Weights of a small autoregressive pixel model.
Training: soap at rate 0.0017, 9900 steps, batches of 64.
Rows from block 9 of a small autoregressive pixel model, named by matrix and row number. Rows with one number belong to one neuron. Each number is 50 + 12 x the weight over its row's rms, rounded and kept within 0 to 99. All counts start at 0.
After each neuron's rows are labels from the 100 images, of 14976, where the neuron reaches its highest value: "responds to" is what is common among them. Only what is clearly more common there than usual is listed. The data: pixel-art sprites of 400 made-up characters on tiled backdrops.
# fc1: MLP up (model.blocks.9.mlp.fc1.weight, 512x256), inputs 86-171
# fc2: MLP down (model.blocks.9.mlp.fc2.weight, 256x512, transposed), outputs 86-171

fc1.301:25 40 42 67 50 71 58 66 47 50 36 47 49 61 59 49 81 60 67 46 53 28 71 55 38 50 58 49 38 39 54 70 52 37 42 63 30 49 33 42 57 32 48 55 49 23 71 55 47 57 48 63 43 62 37 54 65 31 73 65 52 70 39 59 40 30 61 52 44 63 52 51 36 47 63 66 64 35 51 52 44 33 38 50 57 49
fc2.301:57 46 57 43 45 39 38 48 44 62 33 51 56 74 40 55 49 66 52 27 49 49 61 62 59 35 56 39 69 40 64 43 46 73 37 37 46 28 67 56 53 29 39 43 47 43 41 49 38 41 70 63 59 36 57 38 55 30 39 57 34 45 51 58 66 53 65 35 60 63 56 66 81 53 50 67 53 44 54 45 46 88 65 59 72 40
responds to: blue

fc1.97:31 54 60 67 67 65 49 66 75 38 59 49 44 36 45 71 46 38 48 43 39 49 60 65 66 61 43 36 54 38 57 49 45 68 45 35 45 48 11 37 60 62 62 52 59 46 47 55 35 49 36 67 51 53 78 48 89 39 38 40 51 64 40 58 52 48 54 48 65 52 56 52 64 45 60 48 56 35 46 43 31 42 45 62 57 41
fc2.97:42 33 34 78 66 38 41 23 43 36 40 68 35 47 68 47 50 33 42 40 58 48 35 66 33 52 52 56 66 54 65 38 55 57 53 51 50 44 70 64 45 50 36 39 39 48 53 59 43 40 63 68 28 51 54 41 45 46 48 42 33 42 57 43 56 52 50 63 46 24 42 58 54 51 50 37 56 62 59 46 26 40 56 32 37 36
responds to: green

fc1.360:28 51 58 56 58 68 66 43 39 45 40 46 50 49 37 56 51 40 70 58 45 43 58 61 56 51 30 43 73 57 15 34 48 45 48 51 49 55 47 35 46 50 32 43 58 43 36 49 64 28 36 77 60 54 55 39 60 41 68 60 48 65 44 35 60 61 49 39 38 63 57 75 72 51 62 62 28 60 53 43 32 51 70 42 54 19
fc2.360:66 53 62 54 60 70 52 63 54 53 36 34 59 60 54 49 57 56 57 49 57 72 69 54 63 48 66 58 44 53 76 62 64 62 59 63 64 58 44 34 48 50 55 41 52 54 49 52 51 55 73 43 41 55 35 52 48 36 33 58 39 56 65 46 54 39 37 42 55 41 54 39 39 35 45 43 69 27 37 48 70 32 52 72 49 57
responds to: blue

fc1.347:63 47 51 58 72 50 47 65 42 27 44 40 58 64 43 52 50 54 49 49 29 40 32 60 57 37 42 41 51 43 33 78 78 54 56 44 48 55 51 29 52 54 56 51 53 63 40 45 52 44 44 32 49 66 55 66 28 42 36 30 69 49 44 41 32 46 71 56 46 48 50 49 43 46 40 51 60 52 42 65 65 23 60 57 51 47
fc2.347:61 46 48 69 68 66 43 53 54 55 40 53 31 43 87 39 60 52 35 51 65 65 44 35 26 40 74 44 45 43 52 56 49 52 48 43 45 53 73 37 40 63 72 33 42 52 69 33 57 61 36 70 36 55 67 34 54 55 51 73 56 68 47 53 56 41 64 34 47 40 43 53 53 57 65 51 47 58 54 57 44 64 60 60 41 57
responds to: purple

fc1.439:44 57 56 38 74 46 52 31 45 45 54 49 60 54 38 46 36 73 51 38 64 62 61 37 52 25 43 46 56 59 50 46 47 58 51 34 53 55 62 38 61 61 44 46 57 53 49 44 52 83 60 31 38 56 45 63 55 69 36 23 41 65 40 64 35 47 35 45 37 73 62 59 36 78 44 53 51 37 49 31 51 53 46 54 60 68
fc2.439:52 46 60 72 58 50 44 65 46 51 50 30 47 69 76 52 56 46 49 69 65 27 33 60 59 59 49 42 41 58 71 50 72 50 51 43 57 27 50 50 55 81 62 60 66 47 35 60 65 66 50 46 37 43 40 52 46 53 71 56 48 69 40 51 55 43 45 33 70 67 30 59 55 47 30 50 27 78 59 55 66 50 52 62 52 46
responds to: pink; orange

fc1.24:50 41 35 35 47 70 36 41 63 58 46 26 37 51 24 53 52 50 65 65 57 59 42 69 59 32 58 47 58 68 63 39 45 25 60 49 48 52 51 48 40 48 22 52 44 53 41 38 61 28 27 42 32 77 43 60 46 50 55 45 56 41 50 36 35 64 51 43 65 40 32 65 61 45 61 54 45 63 31 69 33 39 47 49 26 40
fc2.24:57 54 54 51 48 61 60 60 60 42 45 41 63 60 63 41 61 34 61 49 35 51 56 54 64 46 54 51 56 38 38 54 49 69 42 52 55 63 63 50 40 35 53 49 61 33 75 43 44 58 65 52 44 43 52 33 39 54 57 50 60 50 16 51 69 71 35 55 50 52 55 45 50 31 77 51 39 39 38 44 71 64 51 46 66 44
responds to: white

fc1.40:50 27 34 55 48 43 40 41 45 43 69 42 33 41 41 57 39 55 59 42 53 66 41 65 59 43 59 47 51 61 55 51 25 54 55 60 50 57 30 41 43 64 71 51 65 62 52 33 35 66 48 56 61 46 59 69 57 64 38 49 59 33 59 50 22 47 60 73 49 45 54 58 39 47 44 25 54 37 33 64 64 50 34 41 37 47
fc2.40:46 76 57 24 45 55 69 60 61 50 54 43 43 45 51 55 43 58 64 53 70 38 60 46 49 60 65 74 35 53 29 45 52 61 53 42 79 61 72 45 51 46 33 40 68 53 59 50 52 48 51 55 15 42 43 22 61 35 50 60 58 51 47 32 71 46 24 60 53 59 48 60 57 38 42 60 58 73 52 67 73 54 53 44 45 45
responds to: white; red

fc1.111:54 56 27 59 57 48 52 70 42 33 66 48 55 48 64 59 49 39 53 36 58 47 41 53 60 29 50 41 44 59 44 59 35 61 53 57 66 56 35 36 69 39 34 27 53 53 50 42 59 51 50 38 31 82 62 28 45 53 52 32 41 51 62 67 51 30 25 54 40 49 51 44 33 62 49 56 45 61 30 39 32 37 42 39 58 51
fc2.111:58 55 55 42 43 58 47 44 54 67 48 46 49 37 36 27 45 61 40 63 39 46 63 62 27 42 54 45 43 41 56 60 60 27 60 63 58 47 86 63 37 79 59 63 50 52 47 60 33 32 49 44 52 23 46 62 37 57 51 59 57 64 52 48 34 76 64 42 25 46 62 41 66 36 34 50 55 48 55 44 59 42 44 53 46 60
responds to: white; pink

fc1.381:41 40 59 56 45 38 47 64 42 44 47 46 50 29 56 44 28 40 36 50 57 50 61 55 35 44 42 54 32 32 39 65 58 53 40 40 51 48 67 33 39 59 55 38 45 54 42 52 56 52 68 54 54 64 56 33 36 41 51 43 37 44 63 25 47 67 54 36 20 52 58 39 56 41 36 35 45 47 76 37 53 36 51 42 55 52
fc2.381:51 72 44 45 43 49 26 73 62 49 55 41 34 60 54 44 27 57 62 51 61 38 72 37 31 57 61 46 67 35 62 52 42 50 49 60 40 61 44 56 69 25 64 58 55 54 55 45 69 39 40 46 48 22 57 63 58 42 40 51 74 58 61 59 38 53 58 76 79 36 58 45 56 60 51 60 55 58 35 60 61 43 56 49 46 11
responds to: purple

fc1.13:59 68 43 40 56 34 56 49 50 53 41 28 24 61 43 51 53 62 49 24 30 74 50 50 72 59 61 73 18 31 59 52 50 60 47 55 56 37 57 44 46 32 45 45 57 36 45 62 51 55 47 48 70 59 33 55 65 67 47 50 47 42 34 49 44 65 41 55 71 49 39 58 29 45 34 56 61 46 53 68 43 38 45 41 56 66
fc2.13:60 57 41 71 44 48 39 60 47 50 64 70 50 55 64 57 40 45 52 27 65 41 59 35 37 59 53 53 41 72 57 60 44 41 52 49 55 29 61 65 46 82 56 69 56 38 54 54 64 30 53 61 58 52 54 46 33 49 52 38 27 60 33 55 59 50 40 47 68 55 33 50 48 63 30 48 43 61 61 54 45 28 53 55 63 49
responds to: purple

fc1.385:73 50 60 54 47 45 47 52 39 51 45 41 52 40 35 46 54 36 50 58 70 42 72 52 56 47 78 60 49 45 57 44 45 69 47 78 43 48 38 41 57 35 52 60 50 60 61 53 52 68 57 43 54 65 73 50 46 64 45 43 45 63 57 44 48 49 55 58 44 61 55 55 54 59 64 67 51 59 64 44 53 55 68 44 61 50
fc2.385:63 37 48 51 45 42 63 50 68 61 58 54 62 58 68 37 67 20 42 63 42 50 43 72 53 54 56 61 67 35 50 55 51 52 48 45 54 36 61 50 41 30 41 37 60 58 58 66 50 40 61 58 51 79 49 55 54 38 58 59 46 21 45 65 38 27 53 59 44 54 41 35 56 35 33 70 65 22 35 39 53 49 58 61 62 63
responds to: green; blue

fc1.491:73 36 49 30 72 38 48 33 46 58 41 57 51 32 41 46 47 32 53 48 64 36 47 53 71 48 34 41 68 33 40 40 50 41 59 39 51 70 59 18 31 45 36 40 44 64 37 28 42 38 48 38 45 43 65 50 56 41 53 67 46 52 46 30 32 50 65 35 45 48 39 61 51 50 46 37 18 39 31 31 47 39 51 48 42 51
fc2.491:57 48 72 57 47 31 58 65 63 54 46 51 37 57 58 45 26 51 39 59 42 59 53 54 41 57 48 54 69 65 34 45 50 60 68 54 47 65 36 67 51 37 47 53 43 20 49 53 22 63 48 45 38 46 37 40 51 45 57 64 35 51 39 60 45 41 27 74 42 61 41 45 58 28 55 67 59 56 38 45 27 42 45 42 45 50
responds to: blue

fc1.461:67 50 41 63 46 37 72 30 51 54 88 58 53 51 48 61 70 45 44 48 47 43 45 46 59 57 51 45 56 62 67 55 68 45 48 56 71 33 51 42 61 47 61 70 62 28 55 54 51 52 37 43 39 66 39 58 67 55 55 47 50 74 36 40 34 42 60 56 55 47 45 49 42 44 56 42 67 54 59 41 69 37 45 55 56 56
fc2.461:65 62 46 48 38 50 49 52 61 28 36 47 54 33 58 68 42 71 55 59 57 62 42 39 35 50 50 48 43 49 52 37 37 33 32 55 44 46 60 62 41 50 48 51 40 69 52 37 46 48 61 56 76 38 55 45 46 40 47 43 65 61 63 65 56 64 52 43 63 60 59 54 60 56 49 30 40 30 24 55 29 63 57 43 46 55
responds to: blue

fc1.87:58 56 37 58 38 35 70 54 60 53 46 39 51 49 29 39 64 53 64 55 49 78 34 55 60 65 56 47 58 37 54 59 74 23 55 52 53 53 47 35 45 46 24 68 45 50 28 35 41 52 40 41 53 54 62 52 42 55 68 53 51 33 42 54 22 56 28 36 52 42 52 43 56 50 38 41 34 18 49 54 54 41 42 50 59 31
fc2.87:41 44 47 52 46 49 70 51 42 59 56 45 55 51 53 39 57 37 44 68 19 52 68 30 30 46 45 62 30 72 33 60 38 69 50 37 37 51 63 23 71 66 68 38 59 43 66 65 47 39 50 46 56 69 45 44 23 45 38 41 50 49 33 43 42 44 43 64 54 39 43 54 44 34 40 65 54 55 43 39 86 53 42 66 28 57
responds to: green

fc1.232:30 47 47 19 51 72 44 41 46 26 51 46 37 61 43 33 26 49 48 59 73 68 55 55 49 71 58 58 41 42 53 61 49 53 63 57 51 37 45 60 47 32 36 66 44 62 47 54 51 52 56 35 50 59 62 56 41 59 54 52 53 52 24 45 48 73 47 49 38 47 39 51 65 59 70 57 42 53 59 48 54 46 41 34 44 40
fc2.232:38 68 52 49 56 42 48 61 61 66 56 60 51 33 39 49 56 54 37 38 55 27 53 43 55 38 35 37 39 60 57 51 50 45 43 39 60 46 56 61 44 61 61 45 69 55 46 39 35 54 60 29 53 18 38 50 59 36 54 57 39 69 66 77 33 42 79 46 57 25 44 58 39 39 43 55 69 69 39 53 62 79 57 68 48 44
responds to: black

fc1.25:65 37 79 51 39 58 52 46 56 38 55 57 32 37 39 57 48 77 56 42 42 39 56 30 50 38 59 57 44 34 50 55 59 37 28 50 47 51 43 46 61 48 78 63 78 45 47 43 55 47 53 46 56 39 42 62 51 50 44 58 40 64 54 61 73 63 47 41 72 42 41 56 48 60 43 29 56 40 59 49 38 61 58 35 66 52
fc2.25:77 53 32 50 53 55 49 75 62 56 50 48 47 69 54 68 43 41 48 40 45 54 37 51 45 69 31 62 46 49 44 69 50 43 54 55 65 39 55 55 51 53 55 48 33 40 47 42 53 75 46 61 49 34 50 56 48 45 60 35 49 67 43 51 14 26 61 48 61 55 56 45 44 47 54 60 56 60 49 60 45 71 40 55 61 74
responds to: purple

fc1.239:64 75 50 68 54 50 17 41 56 42 42 45 56 57 41 54 42 55 50 62 40 65 41 44 47 68 63 55 52 47 52 50 41 42 44 46 34 29 66 40 62 50 66 58 56 58 47 64 34 45 40 63 48 50 51 73 53 42 56 56 77 27 46 68 38 61 40 54 42 40 75 49 44 62 79 48 63 51 22 43 47 52 54 55 46 43
fc2.239:53 48 36 36 33 63 68 74 74 48 47 34 54 53 54 31 52 55 71 59 54 64 47 66 61 59 46 41 46 46 45 58 56 51 63 52 47 60 54 62 54 51 58 55 53 27 54 47 52 41 48 52 30 37 53 62 18 48 51 59 48 62 64 49 67 54 72 57 69 37 37 52 50 57 64 59 41 54 89 61 58 57 44 40 52 64
responds to: white; red

fc1.12:49 52 58 19 54 37 47 42 58 49 66 66 42 43 32 58 61 54 62 28 71 29 44 19 40 37 54 47 53 40 50 42 34 64 41 51 62 57 69 66 55 37 73 50 39 43 49 40 51 53 42 49 54 40 64 44 65 50 62 47 44 63 43 39 66 41 73 36 36 45 49 56 44 53 60 42 63 57 48 48 84 48 66 66 55 64
fc2.12:57 51 41 37 42 74 37 31 53 55 62 41 34 58 42 44 50 37 40 50 56 72 45 61 75 59 58 70 39 38 37 39 60 43 34 69 61 49 41 65 44 61 71 50 47 50 39 49 69 48 54 57 54 46 66 53 41 50 57 33 53 36 45 53 43 41 41 43 36 42 60 59 55 50 46 46 39 55 54 64 60 46 49 37 46 49
responds to: black

fc1.15:77 28 55 35 40 30 52 47 72 50 63 62 59 32 37 51 29 54 70 43 64 43 41 32 37 73 51 49 81 41 57 54 53 56 87 46 42 67 62 59 58 44 63 59 43 78 59 25 47 59 50 44 35 67 32 59 42 45 61 64 20 58 41 46 60 36 66 72 61 22 51 57 39 49 52 64 57 34 33 59 58 40 40 49 46 41
fc2.15:47 55 34 68 42 47 45 49 22 40 38 36 19 29 59 50 55 57 54 45 47 49 68 46 55 28 49 45 61 64 46 23 35 32 51 68 44 34 48 39 48 38 24 59 51 31 69 56 47 30 55 41 37 45 48 49 63 66 58 60 55 64 49 68 52 56 61 52 60 55 54 68 52 22 52 55 35 64 43 46 46 46 39 62 38 62
responds to: black

fc1.3:51 32 47 26 42 34 46 53 65 55 62 52 45 50 37 48 52 61 39 48 58 62 35 53 68 45 59 57 52 47 46 66 28 14 51 60 42 26 45 26 47 50 50 33 38 53 54 40 41 22 63 49 46 20 55 49 64 48 47 54 60 46 38 27 49 49 48 66 48 51 36 76 47 66 56 55 54 53 49 53 51 47 26 50 55 45
fc2.3:38 59 78 55 55 69 34 59 42 39 49 47 45 69 47 39 59 28 73 45 55 25 61 59 30 60 42 37 50 58 42 37 66 62 59 29 44 31 60 87 43 28 49 60 66 66 55 44 51 72 43 61 55 69 37 49 71 35 48 53 76 45 57 61 75 54 59 38 71 48 82 47 36 38 29 23 31 51 27 58 50 48 69 43 48 50
responds to: yellow; white

fc1.119:63 50 71 71 60 64 56 64 41 45 55 57 50 49 60 51 52 33 49 41 20 55 61 50 51 34 77 45 72 35 44 76 45 40 37 33 79 52 38 59 48 63 52 58 60 54 30 42 63 46 59 58 39 50 59 58 51 58 59 57 46 56 42 52 43 54 38 53 50 45 52 58 54 53 39 35 59 27 48 58 39 68 57 45 48 43
fc2.119:79 61 53 50 38 40 63 62 60 66 56 39 69 49 36 55 57 26 31 47 56 51 54 37 49 59 39 65 45 49 52 46 52 72 49 57 61 49 39 59 56 29 43 64 42 52 70 43 64 53 44 46 46 33 58 62 55 52 45 27 46 32 75 33 50 46 64 56 57 39 39 25 43 75 43 63 56 61 50 33 67 66 59 51 64 28
responds to: pink

fc1.365:54 53 59 40 86 44 35 46 50 37 34 46 50 58 42 55 51 60 36 58 33 42 70 42 28 51 51 60 27 73 29 55 26 30 51 59 56 52 37 60 62 45 53 66 28 44 48 45 33 49 52 57 50 63 66 51 68 41 58 41 63 55 28 61 40 32 64 47 51 53 45 64 45 67 50 58 61 47 56 57 57 53 40 60 40 55
fc2.365:61 51 58 59 38 76 70 54 53 61 39 31 66 53 44 45 46 44 73 40 56 51 66 51 44 47 61 44 32 50 50 54 68 60 61 63 43 42 33 37 59 25 43 25 31 34 62 43 62 90 59 60 42 53 54 63 53 36 37 38 43 32 58 35 52 59 61 46 58 60 62 56 87 53 55 46 80 48 66 56 28 59 39 46 48 54
responds to: yellow

fc1.462:51 35 57 48 44 68 72 54 67 66 62 52 62 43 53 40 43 32 60 49 54 36 63 49 57 46 75 48 56 54 57 46 57 37 75 49 57 38 48 59 59 51 27 63 60 55 57 54 56 50 69 44 30 53 54 56 62 46 49 59 38 60 36 64 41 37 67 74 60 57 58 70 23 42 61 50 28 65 63 42 59 66 32 53 41 35
fc2.462:40 66 59 56 43 41 42 67 34 52 74 62 48 51 39 66 68 64 54 65 41 36 57 64 70 38 43 60 59 46 23 43 27 68 43 33 39 47 44 39 38 63 53 58 46 32 64 37 50 49 40 46 45 61 60 40 33 44 38 56 58 38 61 57 76 51 70 43 46 55 29 52 48 45 19 55 47 30 69 54 27 35 45 53 47 70
responds to: black; white

fc1.300:58 42 52 39 43 53 63 49 43 36 41 54 40 41 40 67 39 39 22 67 67 30 38 58 47 52 42 53 56 24 46 46 36 54 65 49 59 64 64 39 49 54 56 54 44 51 46 54 57 59 35 52 62 47 77 42 46 59 57 67 71 37 51 47 49 19 26 69 49 68 47 62 41 55 53 81 52 56 54 37 67 64 33 42 57 57
fc2.300:44 46 57 68 54 57 37 47 54 67 44 52 56 30 41 55 42 55 50 54 46 62 54 51 63 43 40 57 54 55 36 44 52 46 43 54 43 21 43 50 45 34 36 47 64 52 59 46 40 33 64 52 39 76 30 48 70 39 46 38 49 63 54 69 53 75 48 68 73 70 44 35 60 32 42 50 63 47 40 70 38 64 65 65 51 45
responds to: yellow

fc1.202:56 41 53 39 51 61 53 66 27 51 57 89 28 25 16 70 55 25 44 38 36 48 53 59 58 34 28 43 69 39 41 59 53 47 43 40 40 38 32 16 53 50 60 60 49 39 26 31 46 60 51 61 60 59 51 37 60 68 58 49 50 56 53 61 53 61 51 47 48 42 53 48 50 62 46 57 41 50 72 52 60 50 52 50 54 55
fc2.202:52 32 46 74 37 59 51 52 42 64 31 28 33 42 59 49 35 58 61 67 78 33 49 35 43 57 42 42 56 30 51 74 71 53 49 50 66 49 53 50 35 50 52 49 56 53 49 42 60 35 43 34 40 54 48 60 60 47 57 39 40 51 61 35 73 52 41 63 60 49 45 53 66 48 26 47 46 59 44 38 39 63 41 36 54 57
responds to: green; teal

fc1.353:59 51 31 46 56 65 43 72 42 48 42 55 55 57 17 61 59 58 38 51 38 39 35 52 61 39 36 53 62 37 35 55 61 28 65 40 34 48 59 30 42 56 54 44 41 61 75 55 75 49 53 31 35 40 49 46 35 31 68 40 33 41 54 50 46 53 44 44 51 42 48 42 45 52 48 65 58 44 48 40 61 45 62 52 40 46
fc2.353:39 55 43 48 64 55 35 43 75 55 49 58 57 35 64 52 55 51 67 63 40 56 62 21 48 45 67 54 59 37 40 63 67 34 49 48 24 69 46 43 53 54 57 41 55 56 51 47 27 41 37 51 70 50 47 61 45 53 38 70 61 58 53 30 46 51 66 69 68 52 51 48 51 50 61 54 64 63 58 56 33 59 59 36 33 51
responds to: yellow

fc1.196:50 51 73 46 55 38 43 43 51 34 58 71 77 67 72 49 27 66 36 44 59 39 51 55 47 57 41 27 78 55 61 67 66 51 57 54 48 69 64 43 43 28 59 56 34 37 57 59 54 36 56 38 34 38 50 67 66 67 50 67 52 59 39 43 29 52 27 65 54 52 34 46 55 54 38 50 58 48 48 69 40 56 65 48 65 61
fc2.196:51 37 46 56 62 64 47 44 51 46 39 53 22 51 52 54 54 19 68 39 56 22 45 56 62 50 48 26 52 61 69 51 52 41 38 50 62 56 59 24 61 52 65 57 56 34 75 41 53 50 49 52 56 78 67 63 60 43 48 57 41 46 53 56 75 48 29 66 42 46 62 53 37 64 67 66 61 50 58 47 75 46 49 53 21 65
responds to: purple; blue; brown

fc1.370:71 38 43 57 54 69 38 51 61 26 48 49 68 49 60 33 68 50 55 51 54 39 38 56 29 61 58 61 60 51 74 69 69 53 66 36 71 68 39 41 46 42 52 52 34 48 46 64 49 52 48 52 57 53 51 43 75 37 48 64 27 51 58 56 44 40 49 28 45 53 70 50 34 61 61 52 60 52 48 62 52 36 53 59 76 36
fc2.370:56 45 43 56 55 31 50 32 46 42 26 38 62 64 42 63 57 73 56 29 67 57 51 66 60 39 45 51 46 53 54 36 69 56 50 74 47 42 52 39 39 43 47 41 57 70 42 69 44 41 56 66 34 59 51 53 51 64 73 48 63 36 46 51 50 62 27 44 44 70 44 44 62 58 35 62 59 35 53 30 31 66 56 42 68 42
responds to: blue; teal

fc1.325:45 72 77 44 53 73 51 36 56 47 45 46 58 68 57 48 61 42 62 41 33 40 50 41 41 28 42 45 40 24 43 52 75 49 47 53 68 63 44 63 28 71 52 43 51 42 60 23 46 49 49 63 31 42 61 59 32 44 58 45 55 53 61 80 67 47 41 45 59 49 46 66 59 64 63 44 38 52 77 32 45 37 36 58 50 61
fc2.325:43 46 41 36 37 40 20 73 59 63 52 48 43 46 48 72 56 55 47 52 41 55 58 43 61 52 61 66 51 58 45 50 42 30 44 60 44 34 43 39 63 36 30 65 68 53 53 90 27 54 53 35 67 46 32 38 54 69 39 76 45 29 46 31 45 45 53 54 48 26 62 47 28 70 29 36 55 61 44 56 62 39 63 38 50 52
responds to: pink; black

fc1.405:29 44 47 48 48 76 52 56 57 65 51 41 50 32 41 41 45 40 43 56 37 29 70 36 50 65 27 70 39 66 75 52 47 53 32 57 45 39 50 66 54 54 60 57 50 59 52 45 40 59 70 47 52 50 41 73 44 56 45 42 70 41 48 24 47 50 49 54 55 36 45 56 57 41 65 64 65 52 55 32 56 46 45 59 67 73
fc2.405:48 60 30 44 56 55 43 46 44 44 31 64 38 59 40 49 41 64 51 49 62 55 61 29 38 40 47 63 59 64 24 54 67 46 57 44 22 80 56 69 50 62 50 55 59 31 60 53 64 68 54 53 47 24 58 46 41 41 61 61 44 49 52 56 61 47 44 53 42 64 58 48 43 67 76 28 59 40 37 44 63 47 55 56 37 68
responds to: pink; orange

fc1.257:66 49 52 62 36 71 54 54 36 54 60 52 57 67 42 31 27 44 33 28 75 54 57 42 60 23 43 65 47 62 13 72 61 42 56 62 43 36 42 57 58 46 54 50 55 54 46 65 45 43 63 66 25 55 49 39 62 52 53 69 48 44 46 32 49 47 67 70 45 48 88 37 61 48 53 54 43 50 57 56 53 52 48 71 30 45
fc2.257:57 49 79 51 42 42 39 48 37 50 55 54 49 69 66 35 51 45 44 51 42 29 58 60 47 41 44 49 51 45 51 34 51 42 43 34 58 42 54 56 58 56 54 62 22 22 54 51 48 38 59 41 81 70 69 28 44 46 48 45 52 65 55 60 49 60 52 39 48 47 49 40 45 53 58 42 43 37 75 58 59 53 80 52 50 46
responds to: yellow

fc1.470:48 73 49 50 52 55 57 64 61 28 63 38 48 63 58 46 55 55 58 51 64 74 42 51 52 33 35 42 70 56 60 41 40 39 65 55 20 55 57 70 39 44 56 47 65 46 70 45 51 49 34 55 37 34 47 46 47 63 46 41 55 40 42 70 53 54 50 55 56 40 83 60 43 43 63 44 46 54 67 52 58 48 61 49 63 54
fc2.470:51 42 56 50 48 48 44 62 39 55 72 55 53 52 45 68 43 49 61 44 30 40 35 45 29 55 61 54 57 34 47 63 61 44 37 61 74 46 39 47 56 41 58 47 42 66 47 35 56 46 60 53 52 48 50 66 57 67 46 60 28 45 47 41 45 46 51 21 49 55 33 60 63 51 58 42 53 60 40 45 45 33 27 56 57 55
responds to: black

fc1.453:52 40 34 48 41 58 49 53 39 38 55 32 45 41 30 65 39 53 44 42 84 34 77 47 44 38 40 52 59 49 41 47 48 46 58 53 67 55 55 33 22 25 36 28 48 40 41 44 42 53 69 57 55 59 45 51 28 56 51 39 38 62 52 46 40 26 47 35 36 61 59 39 31 37 42 62 30 71 67 50 60 33 46 49 59 60
fc2.453:42 52 62 36 48 45 45 48 56 54 43 64 57 43 32 37 32 46 44 51 43 61 35 50 53 87 36 45 35 60 52 41 55 72 57 44 51 49 49 58 74 51 65 50 65 68 62 56 68 48 36 28 50 38 54 34 70 48 38 54 42 43 62 66 50 64 48 47 43 50 58 40 70 52 40 55 57 40 23 30 52 45 69 51 53 35
responds to: pink

fc1.177:67 67 60 45 28 77 64 39 46 57 48 66 59 35 59 54 44 36 40 34 59 42 58 57 36 51 64 44 61 75 52 37 57 52 50 44 60 40 56 51 36 49 72 54 27 45 66 60 42 46 66 57 28 61 57 38 38 43 41 44 57 51 37 22 36 30 62 60 55 53 47 54 38 54 49 55 79 63 34 73 44 55 64 44 51 48
fc2.177:69 37 48 39 49 40 42 66 73 40 35 60 28 32 63 49 41 41 59 35 26 67 43 41 56 44 43 64 55 37 59 76 61 47 32 40 40 63 54 56 65 72 51 61 39 37 61 49 33 42 51 58 46 28 41 34 38 34 44 32 36 51 47 61 66 65 53 45 48 34 53 53 49 43 38 73 46 12 44 27 41 51 62 54 24 57
responds to: yellow

fc1.495:54 49 49 39 56 41 34 62 70 50 52 50 63 70 52 34 21 31 53 79 52 55 75 32 55 56 46 52 51 50 21 50 65 34 35 29 74 54 49 37 43 30 42 33 65 55 71 54 63 34 64 58 58 28 63 61 53 53 67 59 34 21 56 64 54 72 48 68 69 54 50 68 53 37 42 55 61 52 32 60 62 64 49 57 35 56
fc2.495:32 28 41 56 43 64 59 44 61 46 52 66 47 35 53 40 75 44 52 54 39 48 37 51 38 68 55 66 54 52 75 57 26 47 47 55 48 57 55 64 51 54 49 53 53 57 52 64 40 60 36 44 47 52 49 37 31 77 57 64 65 56 39 60 56 51 43 40 28 49 58 37 56 65 67 59 27 48 55 47 43 67 46 67 72 35
responds to: green

fc1.84:52 62 49 39 82 32 49 53 49 18 45 27 40 31 40 39 54 21 54 59 33 49 60 57 41 38 58 66 67 46 38 50 51 65 51 38 46 68 56 47 38 48 42 58 37 61 51 66 43 26 45 45 66 60 56 57 57 39 30 53 66 58 32 37 50 69 50 63 63 39 38 15 55 33 54 67 34 62 33 49 49 48 57 46 76 37
fc2.84:71 49 46 48 30 41 50 48 63 57 39 45 68 55 61 60 57 66 26 51 61 57 65 79 59 44 54 35 32 64 32 38 43 50 45 66 38 49 55 36 31 49 50 28 46 33 45 41 65 46 44 47 38 32 36 68 53 53 56 56 48 49 44 46 36 48 51 52 40 38 64 41 31 62 46 45 26 50 55 50 49 43 52 41 53 41
responds to: yellow